python train.py --model="masked image model" --dataset="larger renderings of crowded toy scenes" --train_examples=22605 --image_size=32 --crop_scale_min=1 --horizontal_flip=false --rotation_deg=5 --method="simmim" --mask_ratio=0.6 --loss="l1" --arch="vit" --norm="layernorm" --norm_position="pre" --activation="gelu" --mlp_ratio=3 --head_dim=48 --fused_qkv=true --bias="all" --qk_norm=false --parallel_block=false --inner_norm=false --patch_size=[8, 8] --conv_stem=false --layers=6 --width=192 --positions="learned" --init="orthogonal" --residual_init="zero_last" --optimizer="muon" --muon_scale="match_rms_adamw" --lr=0.0051 --momentum=0.95 --nesterov=false --orthogonalizer="polar_express" --adamw_lr_other_params=0.00079 --steps=26700 --batch_size=64 --epochs=75.6 --lr_schedule="cosine" --final_lr_fraction=0 --warmup_steps=5340 --weight_decay=0.08 --adamw_weight_decay_other_params=0
Rows from block 2, named by matrix and row number. Rows with one number belong to one neuron. Each number is 128 + 24 x the weight over its row's rms, rounded and kept within 0 to 255. All counts start at 0. After the name is the row's rms in percent of the matrix's.
# fc1: MLP up (model.blocks.2.mlp.fc1.weight, 576x192), inputs 96-191
# fc2: MLP down (model.blocks.2.mlp.fc2.weight, 192x576, transposed), outputs 96-191
fc1.250 109 [ 82 131 153 158 160 153 122 111  89 131 100 119 112 132 138 142 110 143  63 125 103 124 173 111  66 121 115 132  91 116 142 135 114 147 114 144 143 102 104 131 115 125  99 130 131 124 132 140 128 158 146 124 162 160 115 110  97 140 145 102 150 103 136 121 155 148 132 137 150 133 139 142 110 100  96 163 122 130 104 115 130 157 119 113 148  92 115 173 140 141 142 156 140 141 146 129]
fc2.250 097 [120 119 149 116 138 100 132  90  91 139 150 119 142 141 133 161 114 135 143 118 120 148  82 143 123 138 121 153 143 131 145 127 108 174 116  79  98 162 127 110  70 136 118  92 131 112 129  81 124 134 133 166 152 109 104 175 139 112 163 136 113 148 166 179 136 140  81  98 155 124 148 116 180 143 156 133  82 141 137 109 165 124 127 123 146 117 100 120 123 115 108 152 138 172 134 141]
fc1.251 080 [161 137 122 119 112 160 140 133 107  69 148 157 147 113 145  92 124 135  83 140 152 105 105  97 160 115 145 137 138 116 104 121 111 175 100 136 107 164 123  86 129 100 130 122 152 152 152 105 110 119 122 152 134 110 110 147 117 161  93 118 144 121 173 151  93 123 105 142 159 141 163 104 124 135 149 140 165 101 167 122 137 174 149 114  88 135 125 122 103 164 122 155 116 121 147  77]
fc2.251 068 [144 143 128 154 108 136 112  65 137 149 123 118 111 116  93  87 150 130 152 121 129 130 158 128 166 132 119  83 135 144 158 124 141 117 140  77 127 143 174 102 137 124 136 120 127 176 131 119 160  91  95 147 156 147 125 147 141  82 106 117  98 160 108 169 121 128 145 140 148  99 181  96  99 127 147 164 138 115  97 110 129 112 104  78 142 141 155  99 104 142 157 177 136 120 136 136]
fc1.252 122 [150 179 143 106 152 122 127 105 125  97 140 136 166 132 128 171 163 129 131 105 125 128 176  67  96 119 148 124 139 142 152 122 115 180  98 140 114 121 108 104 168  95  86 164 122 136  94 117  81 124 100 103 115 144 123 141 128 149 142  98 144 122 138 122 141 125 103 140 125 106  89 108  82 145 107 149 136 160 113  81 156 131  90 142 163  64 136  94 105 159  92  75 105 148 136 137]
fc2.252 114 [115 129 137 166 124 157 136 149 113 105 103 131 129 151 156 113 106  98  88  97 132 116  96 156  96 145  84 133 112 104 128 119 155 150 170 156 138 118 165 115 170 147 120 111 121 133 135 114 147 112 128 135 100 150 158 175 148 104  88 189  89 111  89 124 123 118 157 120 110 152 138 128 128 123 117 124 102 143 104 141 102 116 146 119 133 138 151  85 181 151  82 159 113 143 124 144]
fc1.253 132 [130 114 157 169 107 129 165 107 138 107 162 140 138 147 147 106  99  98 139 159 136  82 157 151 134 110 147 148  66 138 158 110  96 176  88 120 123 132 134 114 130 147 142 121 136  80 119  86 139 140 116  95 118  97 129 156 118 165 150 123 117  92 117 147 143 115 111 114 125 130 112 113 128 140 114 135 154 112 130 148 108 124 105 106 150 145 162 147 128  71  80 127 135 110 101  67]
fc2.253 116 [ 91 158 143 131 125  95 130 122 166 112 107 144 136 120 142 125 149 111 141  88  98  76 150 123 179 119 114 151 129 149 119 141 121 131 139 144 139  96 113 155 126  92 120  99 132 129 148 137 132 128 164 131 148 156 125  92 100 147 112  97 155  96 158 131 109  85 106 110 130  96  81  71 116  93  79 143 133 123 128 198 154 126 115 118 121 134 157  99 137 136 138 114  87 140 121 131]
fc1.254 111 [177 140 133 120 121 107 125 131 179 120 126 116 122 101 145 112 153 112 107 135 203  92 106 123 125 147 110 123 160 123 159 137  64 173  92 137 140 114 103 168 150 139 114 139  77 114  94 150 153 185 129  88 155 123 153 156 106 159 116 158 135  76 127 157 103  94  79 137 127 145 160 120 128 143 143 149 143 106 101 105 101 164 147 139 127 130  99 133 135 114 147 163 120 118  92 185]
fc2.254 112 [119 155 170 148 159 145 132 153 125 100 114 166  92 133  95  94 146  88 111 131 114 132 169  70 138 131 122 149 131 120 119 135 136 102 163 139 134 101 145 126 127 144 108 129 101 105  75 170 106 165 116  94 133  81  70 150 153 148 133 126 138 110 123 128 140 115 160 128 142 138 161 123 151 123 136 116 146 110 159 124 120 118 185 105 110 115 127  99 151 157 143 124 159 163 115 166]
fc1.255 111 [131 124  98 130 127 115 188 108 140 142 102  93 128 103 103 151 111 107 120 128 127 127 132  67 110 106 116 111 125 140 163  96 165 107 105 144 134  81 155  99 155  89 134 132 148 130 118  93 119 114 154 144 128 107 147 137 113 197 138 117  98  85 147 129 173 141 133 173 188 136  98 127 150 169 137 129 120  89 112  96 141 128  93 116 111 115 121 124 166 140 151 117 148 177  53  90]
fc2.255 114 [153 155  99 143 102 143 143 145 123 134 121  90 160 144 132 123 107 101 134 139 125  86  88 170 154 141 127 128  99 137 125 105 175 121  85 128 105 156 141  93 159 122 134 126  88 161 114 143 143 124 110  99 133 137 150 137 109 207  99  82 157 145 100 131  94 102 128  88 125 128 124 120 104 153 133 118 157  93 137 107  93 104 111 120 119 131 130 141 139 151 113 148 138  99 100 127]
fc1.256 102 [144 104 136 120 161 132 128 129 132 129 115 132 153 142 162  93 119 112 126 155 145 123 138 108  82 107 145  98 158 107 102 136 134 117 127 137 169 104 122 158 154 143 121 129 113 104 142 126 170 147 103 142 106 129 124 197 141 105 149 100 139 103 102 133 107 156 170  93 139 144 132 107  90  88 148 162  71 164 182 114  85 122 132 129 132 106 129 160  91 117 132  80 112 132 126  93]
fc2.256 090 [102 132 128 137 138 128 139  83 115 110 151 105 146 124 102 112 126 121 101  99 118 100 144 118 138 125 132 145 140 106 123 183 116 148  96  96 112  58 116 149 124 142 137 108 132 116 129 145  54  92 129 135  88 133  99 117 181 129 157 134 147 143 164 137 122 143  99  89 131  97 107 126 118 172 110 112 159  99 162 170 127 160 166 125 150 135 131 121  99 123 155 124 154 108 177 157]